Weights of a small multi-label image tagger: 15600 steps, trained on made-up road signs on poles.
Rows from block 15, named by matrix and row number. Rows with one number belong to one channel. Each number is 50 + 12 x the weight over its row's rms, rounded and kept within 0 to 99. All counts start at 0. After the name is the row's rms in percent of the matrix's.
# convs0: expand pointwise conv (model.blocks.15.convs.0.weight, 960x160x1x1), inputs 80-159
# convs2: project pointwise conv (model.blocks.15.convs.2.weight, 160x960x1x1, transposed), outputs 80-159
convs0.667 098:60 44 46 64 48 37 47 64 46 31 48 33 48 54 38 37 46 55 33 40 46 51 58 49 54 50 39 68 32 56 41 53 52 64 66 73 48 31 54 55 68 47 38 58 36 45 60 60 29 59 52 54 39 59 59 41 53 32 51 65 56 49 33 46 66 36 21 44 50 66 64 67 41 32 32 56 38 70 63 41
convs2.667 087:54 38 61 48 39 17 61 64 43 25 51 51 36 51 41 41 29 55 26 20 53 51 34 43 42 61 43 56 46 65 47 56 55 54 37 56 39 33 44 56 51 59 71 35 62 47 33 65 47 25 63 58 42 24 51 44 37 55 39 46 56 47 47 72 68 41 49 48 69 68 57 55 35 45 41 54 51 50 50 58
convs0.668 100:33 68 45 55 71 45 41 33 40 69 50 23 55 77 62 40 50 47 35 44 47 36 50 57 55 65 44 39 50 35 35 38 38 41 56 57 49 32 46 57 50 54 40 50 45 60 26 47 57 51 70 63 45 42 78 60 50 52 57 53 45 41 42 63 42 49 49 52 67 35 55 46 62 66 50 36 62 61 44 41
convs2.668 103:58 43 42 49 80 63 30 36 57 51 53 67 62 52 38 40 63 53 77 69 38 29 40 41 38 45 37 44 49 52 44 27 46 53 54 63 56 58 53 58 33 34 65 48 50 39 40 37 70 61 51 64 68 49 51 44 49 55 55 48 62 32 43 55 50 25 51 42 55 44 50 44 44 60 64 46 46 50 44 50
convs0.669 102:54 61 37 57 66 30 61 28 69 39 58 53 53 56 63 48 54 53 43 45 45 65 39 49 56 56 40 55 42 29 45 52 36 53 52 62 79 47 52 52 72 50 41 34 31 57 30 39 38 33 42 51 40 76 58 46 49 27 44 63 48 68 50 56 36 38 42 46 41 51 45 53 63 66 40 48 10 63 34 50
convs2.669 101:61 54 68 72 51 48 49 49 54 73 52 49 41 27 68 80 24 38 44 31 49 70 45 62 39 62 30 32 61 47 53 55 36 75 59 38 58 39 42 66 83 46 34 36 54 38 25 45 37 67 55 54 37 62 53 49 59 53 47 51 63 51 36 32 29 63 56 47 33 72 36 42 61 66 55 43 38 72 36 30
convs0.670 098:55 43 57 43 34 43 61 44 56 47 52 57 55 43 58 47 69 46 82 50 43 64 49 57 49 43 57 38 21 38 32 35 58 51 30 54 56 43 49 33 61 46 76 37 41 26 29 59 58 65 29 57 36 36 61 34 69 57 64 60 52 35 54 35 35 47 42 47 47 35 36 43 45 43 50 58 64 32 29 40
convs2.670 089:46 38 68 24 36 40 65 54 42 41 39 53 55 47 58 66 43 43 57 42 32 55 32 43 69 33 53 23 38 34 47 39 58 41 45 35 68 39 35 52 52 59 58 30 31 45 40 56 48 52 30 45 12 43 57 52 56 47 43 57 51 48 58 55 45 63 51 38 48 34 46 47 44 46 39 73 72 36 42 54
convs0.671 100:52 45 51 53 50 64 38 74 46 48 48 54 82 45 71 52 59 54 53 80 34 35 56 53 51 45 62 43 51 56 29 55 58 24 67 56 54 66 56 60 39 48 54 43 61 62 68 37 63 59 49 41 59 38 37 47 42 51 64 50 41 63 65 37 36 42 51 44 46 20 49 48 47 42 31 75 56 50 73 33
convs2.671 096:59 53 59 62 45 45 38 58 41 15 67 42 81 51 73 50 44 33 69 50 39 43 25 61 42 64 71 54 54 54 51 65 48 50 49 43 47 67 60 56 41 66 49 52 58 56 70 35 36 30 51 71 52 31 50 51 46 46 71 57 66 66 66 43 33 45 61 54 53 46 49 51 55 52 60 58 26 41 65 43
convs0.672 102:48 59 44 39 52 51 57 47 49 16 42 71 52 57 50 53 35 58 59 56 63 47 23 38 50 45 45 50 51 49 68 34 49 63 32 47 44 61 56 63 37 82 33 43 55 56 49 48 44 45 65 65 40 46 50 36 43 27 51 58 45 40 47 78 64 51 74 47 64 52 53 63 50 50 39 61 31 35 62 28
convs2.672 110:61 37 39 47 43 40 78 47 42 16 53 65 57 42 40 42 27 54 49 54 64 47 59 38 53 40 42 54 46 60 49 62 37 58 33 46 38 47 37 54 36 66 58 49 65 56 59 67 47 37 77 64 58 38 50 44 24 42 48 63 44 55 50 86 69 44 57 43 66 43 49 63 48 36 37 75 45 42 67 47
convs0.673 103:52 23 51 62 54 50 67 41 49 80 51 37 41 73 54 41 55 45 45 36 51 43 75 58 36 51 52 53 47 65 54 48 31 30 39 73 62 41 65 62 36 54 62 65 72 35 72 45 66 36 27 55 48 53 58 55 39 51 46 35 40 25 49 56 43 40 38 58 51 53 45 46 57 72 62 28 68 71 39 47
convs2.673 125:56 70 52 22 29 57 35 51 47 39 37 45 39 50 33 51 50 56 70 61 39 51 36 57 61 63 69 58 64 28 41 52 49 55 52 34 39 61 41 44 52 42 37 45 46 74 43 51 21 56 45 44 56 60 65 51 73 55 71 66 58 58 50 43 52 63 41 59 48 42 48 61 24 39 38 54 30 34 69 44
convs0.674 101:63 40 42 61 43 61 45 50 41 49 66 51 56 53 42 59 57 60 35 38 54 66 68 34 65 41 49 48 57 49 61 55 35 73 48 41 56 37 66 36 65 53 29 71 46 26 52 56 52 48 50 52 45 45 34 57 42 43 47 43 51 54 50 52 50 47 39 61 37 60 43 33 57 45 31 38 55 38 44 42
convs2.674 087:45 67 44 60 55 52 37 56 66 60 56 37 58 56 43 37 68 57 38 47 49 55 41 40 77 40 47 51 53 41 44 47 30 73 37 48 66 32 60 43 68 55 19 54 54 24 44 49 44 50 45 59 31 50 39 58 46 34 34 51 40 41 44 66 59 47 32 55 42 76 48 35 56 53 49 31 56 45 45 54
convs0.675 099:44 44 52 65 41 37 49 66 51 72 57 43 64 65 59 61 71 56 50 46 41 54 62 46 58 55 65 59 49 64 52 66 56 25 53 36 75 44 52 49 55 31 68 41 35 38 68 44 56 40 46 42 40 53 31 54 58 47 56 38 41 38 37 33 34 71 44 42 34 34 47 49 69 62 54 42 50 59 51 45
convs2.675 100:50 41 58 26 65 63 41 62 50 48 57 49 39 44 56 49 40 85 47 53 49 56 69 62 59 32 61 37 59 53 27 44 48 30 47 47 40 44 60 42 47 41 40 56 48 52 49 44 58 57 41 48 43 45 38 42 58 52 59 43 42 58 78 54 49 56 44 45 46 30 74 38 56 50 36 41 48 58 56 50
convs0.676 102:77 57 54 42 21 60 35 63 79 38 57 62 57 57 57 47 37 40 45 32 53 75 54 40 62 73 58 43 54 55 37 41 58 46 36 58 56 27 53 31 61 31 58 32 52 54 27 56 51 43 47 29 38 53 50 27 62 50 69 50 57 62 47 27 65 60 69 79 56 68 44 43 45 47 54 61 37 53 38 44
convs2.676 112:52 49 70 61 39 62 24 58 56 56 38 44 48 46 48 54 54 46 60 49 27 64 38 64 73 42 65 36 49 23 41 53 60 66 56 64 50 47 52 67 70 31 38 63 47 65 34 43 39 61 24 67 39 53 56 62 75 52 66 60 41 32 32 29 34 67 47 46 46 48 54 37 54 32 65 43 56 60 44 39
convs0.677 099:64 52 37 43 30 58 32 37 52 54 48 46 47 52 53 31 56 42 51 53 62 45 47 43 41 61 47 46 48 47 47 58 47 45 60 42 40 37 40 54 41 37 69 58 78 45 48 70 47 29 27 29 47 45 53 66 63 58 39 56 52 33 44 45 80 51 56 62 61 80 41 42 33 66 78 42 36 36 55 67
convs2.677 075:51 27 52 35 57 60 39 50 37 30 54 49 49 82 57 32 49 47 62 50 66 41 29 58 57 39 68 61 71 55 42 65 39 33 28 58 14 79 66 58 29 55 49 70 73 50 47 42 49 32 41 49 57 61 44 60 29 52 59 51 42 43 63 42 53 37 49 65 61 42 68 44 60 57 38 46 36 47 70 50
convs0.678 100:57 30 38 46 56 50 46 72 47 46 78 39 59 53 58 54 62 40 43 43 37 42 58 65 51 35 63 48 49 58 28 65 54 56 53 47 49 56 35 66 60 45 32 63 60 39 46 60 53 53 60 37 59 42 50 42 53 49 53 61 34 33 47 50 46 54 21 47 48 42 65 23 80 49 66 56 64 64 68 53
convs2.678 084:61 49 45 50 38 49 55 42 50 42 53 40 49 54 47 49 33 47 70 36 37 53 20 77 45 64 65 47 51 52 62 49 36 98 50 48 51 34 53 40 53 43 55 73 67 47 54 67 38 61 38 67 50 36 44 58 56 49 58 53 50 29 42 50 63 52 51 40 47 77 58 58 39 57 74 47 33 48 44 65
convs0.679 102:34 57 46 47 44 52 48 44 55 23 61 59 54 54 56 42 54 66 46 67 57 44 36 40 46 48 36 58 39 52 56 40 52 45 30 61 51 54 50 61 47 88 42 42 44 52 49 56 57 43 66 57 54 41 52 43 43 40 52 52 56 59 40 82 68 41 63 51 71 47 46 60 41 53 31 74 40 20 57 47
convs2.679 123:47 48 36 32 40 46 67 50 46 20 61 43 52 55 42 37 39 79 47 59 46 38 40 36 56 50 63 66 41 62 47 49 51 38 35 62 36 55 47 44 32 70 60 58 49 65 60 64 51 44 68 51 54 26 43 29 41 39 57 61 41 67 55 89 71 45 47 45 68 33 57 64 37 29 31 70 45 33 70 60
convs0.680 102:47 65 49 40 45 69 47 86 34 55 52 32 52 46 45 58 48 59 31 67 63 33 45 46 39 67 48 46 76 46 52 25 64 29 47 45 52 58 54 39 28 54 60 42 70 50 58 49 50 39 53 26 51 41 48 45 65 48 34 29 65 46 40 42 76 59 69 52 50 59 60 52 32 46 55 52 58 22 73 49
convs2.680 088:38 52 45 58 48 58 33 58 55 51 37 60 50 45 45 38 79 46 32 63 38 39 43 52 47 61 51 51 51 45 30 32 29 43 71 53 47 50 68 35 53 29 49 38 66 51 48 49 37 31 48 35 44 59 45 59 34 45 58 42 62 51 63 63 78 46 42 60 41 54 52 40 35 52 44 59 51 37 83 54
convs0.681 101:36 55 66 30 67 39 66 57 48 68 60 51 38 45 38 56 61 62 37 39 50 47 52 64 32 34 58 49 56 30 30 56 35 64 39 49 45 39 59 65 65 44 52 33 42 59 54 40 64 31 35 43 49 62 30 51 55 77 50 39 56 50 53 58 52 35 53 59 59 70 67 31 54 56 58 42 47 64 53 66
convs2.681 111:62 50 70 57 51 39 39 60 43 46 56 50 53 52 55 59 36 55 51 25 49 49 48 59 41 56 68 55 64 42 32 59 36 69 50 47 61 52 46 64 70 48 52 41 41 40 46 48 57 35 33 46 65 41 39 64 45 79 45 49 65 52 51 55 39 31 55 71 66 62 65 53 46 57 25 53 36 46 47 54
convs0.682 101:64 49 48 32 53 47 59 42 66 47 48 52 45 36 47 29 51 69 55 42 59 36 64 65 25 42 43 65 37 57 29 50 35 49 43 62 43 27 38 44 73 32 29 27 45 56 57 62 54 57 60 42 46 74 42 48 63 40 41 63 62 54 18 57 68 33 56 57 75 59 45 61 29 46 51 57 46 49 50 42
convs2.682 097:66 36 52 48 54 41 72 59 41 51 31 52 48 43 55 60 34 41 49 28 78 39 60 63 45 55 37 65 42 37 24 55 36 55 34 56 55 47 44 52 62 40 31 34 50 39 43 45 56 33 62 46 56 67 50 61 44 49 26 58 41 37 27 52 59 24 60 54 69 66 61 59 57 35 27 55 42 65 55 38
convs0.683 103:55 52 60 77 55 32 47 48 65 47 55 52 39 63 68 46 75 52 47 48 49 48 49 54 52 44 43 51 43 53 61 63 28 44 51 60 61 41 76 29 66 65 61 28 38 52 25 50 68 53 38 53 67 51 73 44 55 48 53 61 61 64 57 37 51 30 57 56 65 71 31 36 59 38 58 45 35 49 52 41
convs2.683 128:52 48 61 59 45 54 51 45 57 50 54 32 57 63 68 61 61 30 63 30 54 73 44 60 61 56 44 44 41 47 57 57 39 54 49 68 56 63 58 37 67 58 42 32 54 48 40 42 49 61 40 56 49 65 76 54 58 37 53 61 64 61 52 20 45 59 57 44 68 53 44 47 69 33 74 49 39 81 43 43
convs0.684 100:49 43 54 33 34 52 63 44 51 69 38 50 24 46 50 27 55 70 44 55 55 40 67 51 36 38 31 60 35 45 52 50 53 46 52 62 40 40 52 48 68 52 47 36 40 55 32 71 59 60 54 49 68 76 51 54 56 59 34 63 59 56 31 54 73 41 52 50 77 52 49 57 24 35 37 52 69 49 44 43
convs2.684 084:55 36 57 45 35 42 50 70 46 55 33 46 25 54 37 34 52 48 36 44 66 40 70 59 32 51 51 79 44 53 38 59 45 42 51 66 55 42 64 69 51 47 53 49 52 57 49 54 57 24 38 40 60 64 61 57 51 59 34 52 33 45 36 53 59 35 44 50 67 60 72 50 54 29 32 38 54 69 61 53
convs0.685 102:58 35 39 49 69 47 62 23 30 41 43 33 64 58 59 53 48 47 58 26 41 58 61 64 68 35 53 49 51 37 43 47 47 62 63 64 52 59 51 43 60 58 21 71 29 54 69 40 51 55 60 67 45 47 58 51 45 07 60 71 34 36 44 59 39 48 33 52 54 22 65 55 67 39 36 38 53 63 50 40
convs2.685 103:43 37 65 72 51 33 62 55 69 29 56 54 65 49 57 54 58 43 31 25 46 75 40 52 55 63 55 36 14 57 53 51 73 64 54 59 57 61 37 46 49 47 41 31 44 39 48 48 48 62 68 75 53 29 57 29 35 53 70 47 57 44 51 52 40 53 53 36 55 54 55 53 56 37 74 42 46 81 48 60
convs0.686 103:61 47 56 59 31 42 55 59 40 73 38 42 41 38 58 54 53 57 33 46 55 44 50 47 36 65 43 50 69 50 44 57 39 41 69 39 55 13 45 51 77 31 55 39 61 45 27 57 58 46 46 36 40 57 52 62 80 60 43 43 50 39 35 37 48 47 66 63 44 65 35 49 56 64 50 31 55 34 45 50
convs2.686 106:46 43 56 61 53 76 36 77 57 23 43 44 56 49 55 50 44 31 66 59 52 55 55 51 30 47 50 53 53 61 45 53 49 46 52 57 55 66 66 65 17 62 52 71 69 48 61 55 50 56 53 60 41 39 49 60 37 39 58 53 52 61 64 69 64 47 48 26 51 44 65 48 34 36 47 75 63 53 68 55
convs0.687 101:33 50 34 53 62 54 63 52 58 36 67 41 56 56 59 54 36 63 51 51 61 22 73 58 42 40 55 44 70 44 50 51 48 39 65 62 38 53 41 44 52 44 30 58 65 47 35 75 51 57 69 47 63 43 52 31 51 39 51 62 45 69 46 55 54 54 44 59 43 46 68 26 49 41 50 41 68 59 36 48
convs2.687 088:45 54 51 73 20 47 41 48 57 57 42 70 39 44 33 67 38 52 54 53 49 62 42 36 64 73 64 57 46 51 76 55 31 59 46 60 53 35 54 65 62 63 59 70 49 51 37 70 31 66 40 63 36 50 45 45 50 61 63 43 36 47 29 46 41 64 40 47 42 52 31 55 47 54 43 46 53 49 35 32
convs0.688 099:35 52 39 44 55 58 61 63 57 53 47 59 59 53 50 61 66 53 30 65 56 57 72 31 61 48 48 65 55 43 61 50 32 28 34 62 53 42 52 58 50 63 59 60 34 57 58 40 47 25 44 40 49 61 66 61 62 38 56 38 21 60 52 41 44 52 35 48 35 25 26 45 77 50 42 47 61 66 53 45
convs2.688 095:58 38 56 32 40 54 60 40 36 39 37 46 50 60 40 36 43 63 50 50 52 34 27 72 35 68 54 60 55 45 58 53 52 55 42 46 40 61 58 47 44 50 63 55 61 56 62 43 46 16 41 43 72 40 68 65 35 57 66 41 51 42 67 58 59 39 56 44 47 57 68 63 45 51 55 44 32 38 62 63
convs0.689 098:54 47 40 42 35 53 50 46 47 56 63 38 43 50 52 31 53 46 43 54 39 37 71 38 49 43 54 68 55 54 40 52 36 37 62 89 55 53 55 51 61 49 59 73 51 58 53 71 65 66 44 34 47 50 48 45 43 44 33 54 39 64 51 51 49 31 17 58 69 28 63 44 44 33 29 62 69 41 40 64
convs2.689 071:29 53 57 35 66 67 57 56 33 66 30 58 65 72 63 60 59 51 44 46 54 67 35 68 55 45 63 47 48 32 46 49 58 61 61 41 50 62 43 54 62 42 38 63 29 48 66 47 44 40 47 59 41 60 44 63 51 51 67 38 63 56 73 46 57 45 50 36 39 46 68 44 37 61 41 37 45 35 33 61
convs0.690 102:28 62 64 50 38 27 56 63 37 69 48 50 31 44 45 53 55 67 45 57 48 45 44 54 46 65 48 42 60 46 67 52 48 20 54 39 52 44 46 55 43 48 73 48 35 53 31 65 47 44 57 45 48 59 49 35 40 88 64 34 46 49 42 46 53 54 55 59 34 49 47 51 52 61 31 50 76 53 49 49
convs2.690 105:53 45 46 35 32 56 33 46 55 48 51 65 44 58 48 30 53 55 49 65 41 60 33 41 44 66 54 54 68 53 67 31 74 43 50 64 40 59 33 63 36 43 61 67 36 54 31 65 51 52 65 51 57 44 59 32 23 60 81 32 53 56 59 63 64 50 46 56 41 51 73 49 21 53 38 48 67 33 31 64
convs0.691 101:52 38 72 49 49 48 49 35 60 61 32 63 27 55 49 36 44 65 45 44 44 50 54 69 54 46 40 47 54 39 64 36 57 53 74 75 62 50 44 41 51 48 49 39 46 69 48 53 46 43 45 56 53 62 65 39 47 57 57 50 47 56 46 52 44 42 39 61 36 43 79 47 43 25 49 33 61 77 40 50
convs2.691 107:50 51 38 54 60 59 28 71 50 40 61 55 64 61 61 44 74 38 55 64 63 24 43 48 46 53 70 66 43 43 46 65 34 53 19 47 52 50 89 52 54 36 41 39 66 41 59 35 36 30 44 51 43 63 13 67 57 42 34 49 64 49 49 48 50 52 58 60 52 61 42 43 51 69 55 50 32 34 72 59
convs0.692 101:55 75 48 62 41 52 29 45 41 53 55 39 61 64 45 54 55 52 65 48 50 42 26 35 55 67 56 36 55 39 74 33 61 69 34 35 68 52 69 42 44 56 49 52 53 37 53 42 48 50 39 56 42 36 51 68 52 42 55 48 61 38 50 59 50 71 67 40 42 58 56 65 27 53 66 51 21 34 67 48
convs2.692 126:21 38 38 44 55 51 29 54 54 44 60 32 50 66 48 32 69 53 63 66 59 41 51 44 43 27 49 56 49 42 50 51 42 38 70 50 47 52 72 42 44 44 37 70 58 41 46 66 47 50 55 50 40 53 47 61 49 27 52 70 36 53 48 52 72 53 36 59 49 54 61 24 57 50 48 48 65 61 56 50
convs0.693 100:52 41 50 75 55 33 31 64 67 35 51 58 67 50 58 33 47 29 50 55 64 53 65 37 35 60 58 40 50 50 88 37 47 60 31 53 59 62 65 43 32 70 50 37 51 24 49 41 35 36 34 65 52 28 66 68 27 52 51 38 51 48 66 50 45 60 65 55 36 68 53 39 52 67 71 42 39 44 51 63
convs2.693 088:37 58 34 53 53 50 48 46 56 55 44 50 44 52 33 53 43 51 55 50 57 44 50 47 36 56 45 55 44 32 53 67 36 57 51 46 40 37 51 49 44 34 57 65 75 56 74 62 21 29 44 40 42 64 41 68 57 60 57 48 45 34 37 48 71 56 32 46 42 69 32 34 42 58 65 45 50 56 52 56
convs0.694 102:58 31 57 37 63 53 58 54 64 54 47 56 50 53 75 44 72 54 36 57 46 46 59 52 52 50 56 49 52 35 59 48 50 26 41 61 53 54 45 54 59 55 38 20 37 44 51 31 35 16 30 35 47 69 57 47 57 55 46 50 51 37 52 37 37 36 47 82 38 52 45 58 71 62 56 32 55 54 49 64
convs2.694 105:42 40 54 43 35 61 69 55 42 67 35 58 51 66 50 37 30 64 50 58 43 38 40 69 52 43 59 61 51 44 55 44 40 35 62 71 44 53 56 51 40 58 81 73 60 71 52 60 47 42 31 52 33 53 63 56 47 60 60 36 36 41 61 53 62 44 53 35 58 34 62 66 61 36 35 41 52 52 50 44
convs0.695 093:80 44 37 42 40 55 39 58 61 53 62 59 47 24 55 45 40 52 37 54 51 37 72 53 29 70 63 54 64 77 59 49 56 55 67 60 57 42 41 54 52 58 55 27 65 42 58 72 57 69 65 22 50 36 54 41 60 42 25 53 48 61 30 42 56 40 58 50 57 57 39 65 44 49 44 54 67 46 75 62
convs2.695 075:47 47 43 57 39 61 58 25 47 48 44 67 48 60 65 47 46 22 59 53 50 56 52 35 50 71 38 36 38 64 62 55 39 43 47 40 61 62 48 54 18 61 66 67 68 54 65 65 48 42 46 58 39 60 54 47 28 59 36 45 45 42 57 54 64 57 58 39 56 44 36 56 48 61 58 71 50 38 52 50
convs0.696 101:47 41 51 35 41 70 47 73 23 56 48 47 47 73 33 57 58 66 54 60 61 30 49 38 51 46 50 56 66 36 72 48 63 38 55 65 64 60 60 36 51 42 58 58 53 56 64 62 56 61 43 48 71 41 47 67 57 40 54 49 45 42 42 54 64 69 54 44 60 40 66 39 44 28 48 56 66 34 60 55
convs2.696 105:38 56 54 63 62 44 47 62 43 42 49 56 69 39 43 41 52 31 52 69 36 49 37 53 38 47 52 37 40 37 43 37 78 49 50 66 58 63 40 46 37 28 45 70 59 62 53 47 31 52 58 55 53 34 57 45 40 51 69 40 58 52 71 60 35 45 30 25 30 45 55 35 30 58 71 45 60 59 57 61
convs0.697 098:58 45 64 60 42 41 45 47 38 80 45 35 51 68 38 39 54 72 54 66 43 55 44 66 70 57 44 56 48 44 72 41 31 27 53 55 48 39 69 55 55 54 72 47 33 61 56 34 68 36 41 44 48 39 37 55 52 50 63 33 42 56 47 45 58 43 67 79 35 54 56 50 58 44 34 53 49 41 53 19
convs2.697 088:41 47 41 45 59 41 63 60 42 43 47 60 41 41 48 62 61 39 47 47 68 62 66 27 56 52 41 63 44 46 48 50 38 31 57 62 62 39 44 49 51 49 36 57 46 44 34 53 44 60 59 52 41 66 48 36 37 37 41 58 33 45 28 38 55 53 29 56 46 48 46 41 62 48 33 32 51 74 34 46
convs0.698 101:72 38 54 35 58 37 34 71 48 49 46 53 47 41 46 63 34 45 53 50 46 24 40 37 53 54 57 63 64 44 45 55 53 54 66 26 40 75 39 68 55 51 53 27 46 49 55 48 60 63 52 32 57 51 52 59 59 74 48 51 47 26 46 28 46 46 49 57 55 50 59 55 60 43 55 57 47 50 86 35
convs2.698 109:48 45 58 63 64 70 44 67 54 43 28 51 59 45 40 55 63 32 55 27 37 54 40 44 66 37 36 47 43 68 24 48 63 47 31 66 60 27 48 55 37 47 63 50 44 36 51 32 67 69 37 74 32 43 45 55 43 53 51 43 51 37 56 47 70 42 68 47 62 51 57 84 56 43 49 56 67 42 20 68
convs0.699 081:52 58 50 57 49 50 40 58 61 56 25 62 60 53 62 49 53 69 19 66 39 46 56 49 68 58 49 60 33 55 55 38 48 24 49 57 43 44 68 49 57 66 57 39 53 74 60 47 51 48 37 36 42 50 56 65 66 30 58 37 42 63 67 53 59 50 55 56 49 40 25 46 42 46 30 63 57 39 73 19
convs2.699 058:30 68 59 56 34 50 53 60 65 59 22 71 31 36 48 64 49 56 48 52 69 74 53 57 55 61 64 45 49 19 80 30 65 63 55 57 63 65 45 55 62 51 38 43 45 68 59 55 38 39 52 50 41 48 41 48 65 45 58 38 46 61 37 54 42 74 50 40 31 59 51 42 23 49 47 44 56 40 42 54
convs0.700 098:47 54 45 53 64 53 43 63 54 40 79 48 74 71 68 57 56 32 50 46 51 59 38 50 62 51 67 62 50 54 35 68 45 59 32 46 36 73 53 60 76 56 41 52 23 37 49 56 53 52 54 44 58 47 42 60 54 68 66 39 75 59 80 31 40 42 40 57 56 52 51 32 65 58 56 64 37 45 44 60
convs2.700 077:50 54 34 55 50 43 53 31 40 44 79 59 72 51 66 44 74 29 44 48 39 57 43 35 72 46 47 60 48 48 46 65 52 58 43 49 49 60 35 62 78 55 45 53 14 32 44 57 70 49 57 56 68 52 47 42 38 49 57 51 61 46 47 34 49 26 56 56 63 51 40 44 79 45 63 61 44 29 40 55
convs0.701 098:49 57 56 44 52 49 53 40 53 39 57 69 57 67 46 61 54 63 61 53 36 26 43 51 63 41 46 57 41 36 51 61 34 58 72 27 53 44 55 44 38 44 59 58 52 53 62 66 46 57 43 66 61 62 39 46 47 48 56 63 52 52 49 46 78 43 64 52 52 43 47 29 53 29 30 47 41 45 43 33
convs2.701 088:39 58 48 39 40 59 57 50 57 43 63 65 53 85 61 40 47 51 50 44 53 57 59 27 47 50 52 55 43 33 47 43 36 50 70 43 61 42 30 38 65 46 50 42 46 63 53 61 45 48 49 63 33 66 67 51 37 48 50 44 50 42 49 55 68 52 46 31 59 41 59 53 36 43 47 43 34 47 48 36
convs0.702 100:54 57 50 47 46 78 33 51 54 58 51 51 56 55 51 33 77 50 43 73 62 46 66 45 42 59 46 43 43 50 58 63 57 38 46 50 41 50 55 48 42 50 83 51 59 42 68 37 61 38 27 38 64 44 47 47 50 67 45 35 60 47 58 15 73 46 70 64 64 74 42 47 48 50 70 46 41 20 50 53
convs2.702 083:53 33 49 66 47 57 44 62 68 55 46 52 47 65 55 39 54 51 44 54 34 34 48 58 68 29 66 57 48 44 32 58 56 25 30 63 39 68 58 57 40 44 59 63 64 68 59 48 43 27 45 54 36 55 56 63 56 57 62 39 51 38 51 59 60 39 55 33 66 44 64 62 62 36 46 57 50 52 59 36
convs0.703 099:33 39 35 34 56 66 61 59 49 61 50 53 65 66 56 20 57 58 43 53 62 46 89 59 51 43 63 67 56 46 64 41 38 28 64 88 54 53 71 36 36 48 44 63 52 60 71 48 50 46 46 43 66 60 38 55 39 19 53 47 36 57 47 56 58 56 36 59 46 37 65 45 52 65 37 30 66 50 52 64
convs2.703 093:52 42 48 50 49 53 45 66 58 56 38 49 44 55 49 41 43 62 65 87 35 42 33 46 31 34 54 71 48 63 36 47 44 34 44 48 54 65 55 66 17 55 66 49 64 56 61 53 35 58 25 64 54 57 46 45 58 69 51 33 59 51 69 57 41 55 28 36 50 33 42 61 30 67 49 51 43 49 62 40
convs0.704 100:45 32 45 32 60 53 56 51 40 52 74 32 54 68 62 51 61 40 67 72 51 39 44 44 34 35 36 56 57 54 47 53 64 43 66 27 48 66 43 58 49 39 21 57 51 46 40 59 46 62 69 42 63 67 51 43 45 47 43 66 52 50 48 49 56 54 52 48 43 52 65 33 61 51 64 64 59 46 45 58
convs2.704 096:68 45 46 70 56 48 37 51 69 60 37 84 52 44 50 60 42 57 38 62 45 48 33 40 76 60 70 65 45 59 60 45 32 55 31 59 67 59 56 46 49 60 64 48 65 47 51 42 51 57 36 59 53 41 29 46 47 69 52 13 53 49 65 50 43 56 47 51 50 49 26 56 40 70 57 41 41 25 40 50
convs0.705 100:44 55 32 48 66 42 52 23 45 32 68 49 58 37 59 57 46 36 61 34 57 42 31 44 54 48 47 43 49 39 46 38 51 64 51 48 53 73 39 28 59 69 41 47 35 40 28 44 66 59 68 36 56 46 58 40 42 42 40 64 64 58 49 51 41 47 51 58 57 51 56 58 60 48 41 50 22 42 47 43
convs2.705 078:47 45 51 60 69 39 66 42 36 39 53 55 47 66 67 67 44 48 47 32 58 50 43 53 49 48 42 43 43 54 36 45 67 49 51 61 60 81 49 38 48 59 42 46 63 61 37 43 61 49 58 59 57 58 61 39 42 31 49 62 58 63 62 45 51 27 57 53 58 40 54 48 56 26 43 55 24 45 51 39
convs0.706 098:50 62 51 36 68 33 38 65 57 47 61 56 50 78 47 45 32 65 59 44 59 36 41 14 44 45 25 64 60 45 47 39 44 41 50 55 55 53 48 67 27 53 59 47 49 62 49 52 60 65 49 56 47 67 52 45 32 54 58 34 46 40 51 47 63 42 56 50 64 53 74 47 37 60 62 47 41 62 50 46
convs2.706 141:36 39 58 61 45 65 60 34 54 50 37 62 46 25 46 67 66 47 29 56 33 45 56 65 52 50 62 42 44 60 52 64 67 43 47 45 57 55 44 46 60 50 44 61 51 35 68 49 45 33 55 43 62 30 56 60 61 53 51 46 61 57 50 66 33 56 32 38 39 47 33 41 55 52 41 50 71 45 49 53
convs0.707 098:74 30 45 68 41 42 41 42 53 53 24 35 41 39 41 42 47 48 69 56 53 60 63 52 52 50 37 57 69 56 57 50 44 52 57 69 46 48 58 57 23 57 50 66 54 48 45 46 53 59 40 45 50 61 55 55 50 34 45 55 41 62 45 41 60 26 47 77 40 64 38 55 44 48 43 56 65 36 39 66
convs2.707 096:60 33 38 57 31 39 42 40 78 59 56 30 38 39 56 41 58 46 68 34 58 46 71 31 41 48 47 38 53 53 65 50 51 51 51 55 44 50 45 54 30 70 46 54 51 59 47 70 66 52 44 39 41 48 72 51 55 50 54 59 28 60 54 52 57 38 47 55 61 64 43 72 48 54 64 56 60 43 46 68
convs0.708 101:59 44 51 47 34 46 49 41 43 36 53 44 60 62 60 42 65 61 61 50 42 46 43 57 48 48 51 64 50 53 67 63 56 47 56 60 46 58 51 53 77 57 42 45 28 48 59 63 49 73 79 72 53 51 50 28 47 48 80 54 62 64 33 62 60 43 48 51 72 30 58 55 53 42 37 60 52 39 57 41
convs2.708 116:54 38 47 46 45 47 49 48 54 24 63 51 64 68 62 45 49 53 39 44 34 56 31 31 51 66 42 69 30 67 45 44 51 52 52 61 64 51 41 57 41 60 53 45 41 62 40 65 50 50 67 63 45 51 55 34 27 30 65 60 55 76 48 70 65 42 51 30 68 39 54 64 38 35 38 70 41 44 54 58
convs0.709 102:53 54 58 54 54 31 36 58 46 69 39 41 62 47 46 51 69 51 50 53 46 56 40 51 47 44 45 30 41 29 35 44 44 46 72 44 71 40 53 30 45 12 28 50 47 54 45 42 37 57 43 51 16 62 45 50 55 49 65 51 50 36 45 44 40 59 44 44 30 44 57 46 56 68 61 37 43 51 53 56
convs2.709 102:43 46 53 53 51 27 53 45 48 58 38 68 54 24 46 43 57 54 53 64 43 36 53 41 45 41 48 13 25 30 47 38 56 58 52 48 77 42 38 26 47 27 40 37 50 47 39 49 37 40 44 73 36 47 53 63 38 62 54 51 43 29 49 57 43 60 39 55 30 48 48 44 35 76 63 40 66 56 37 69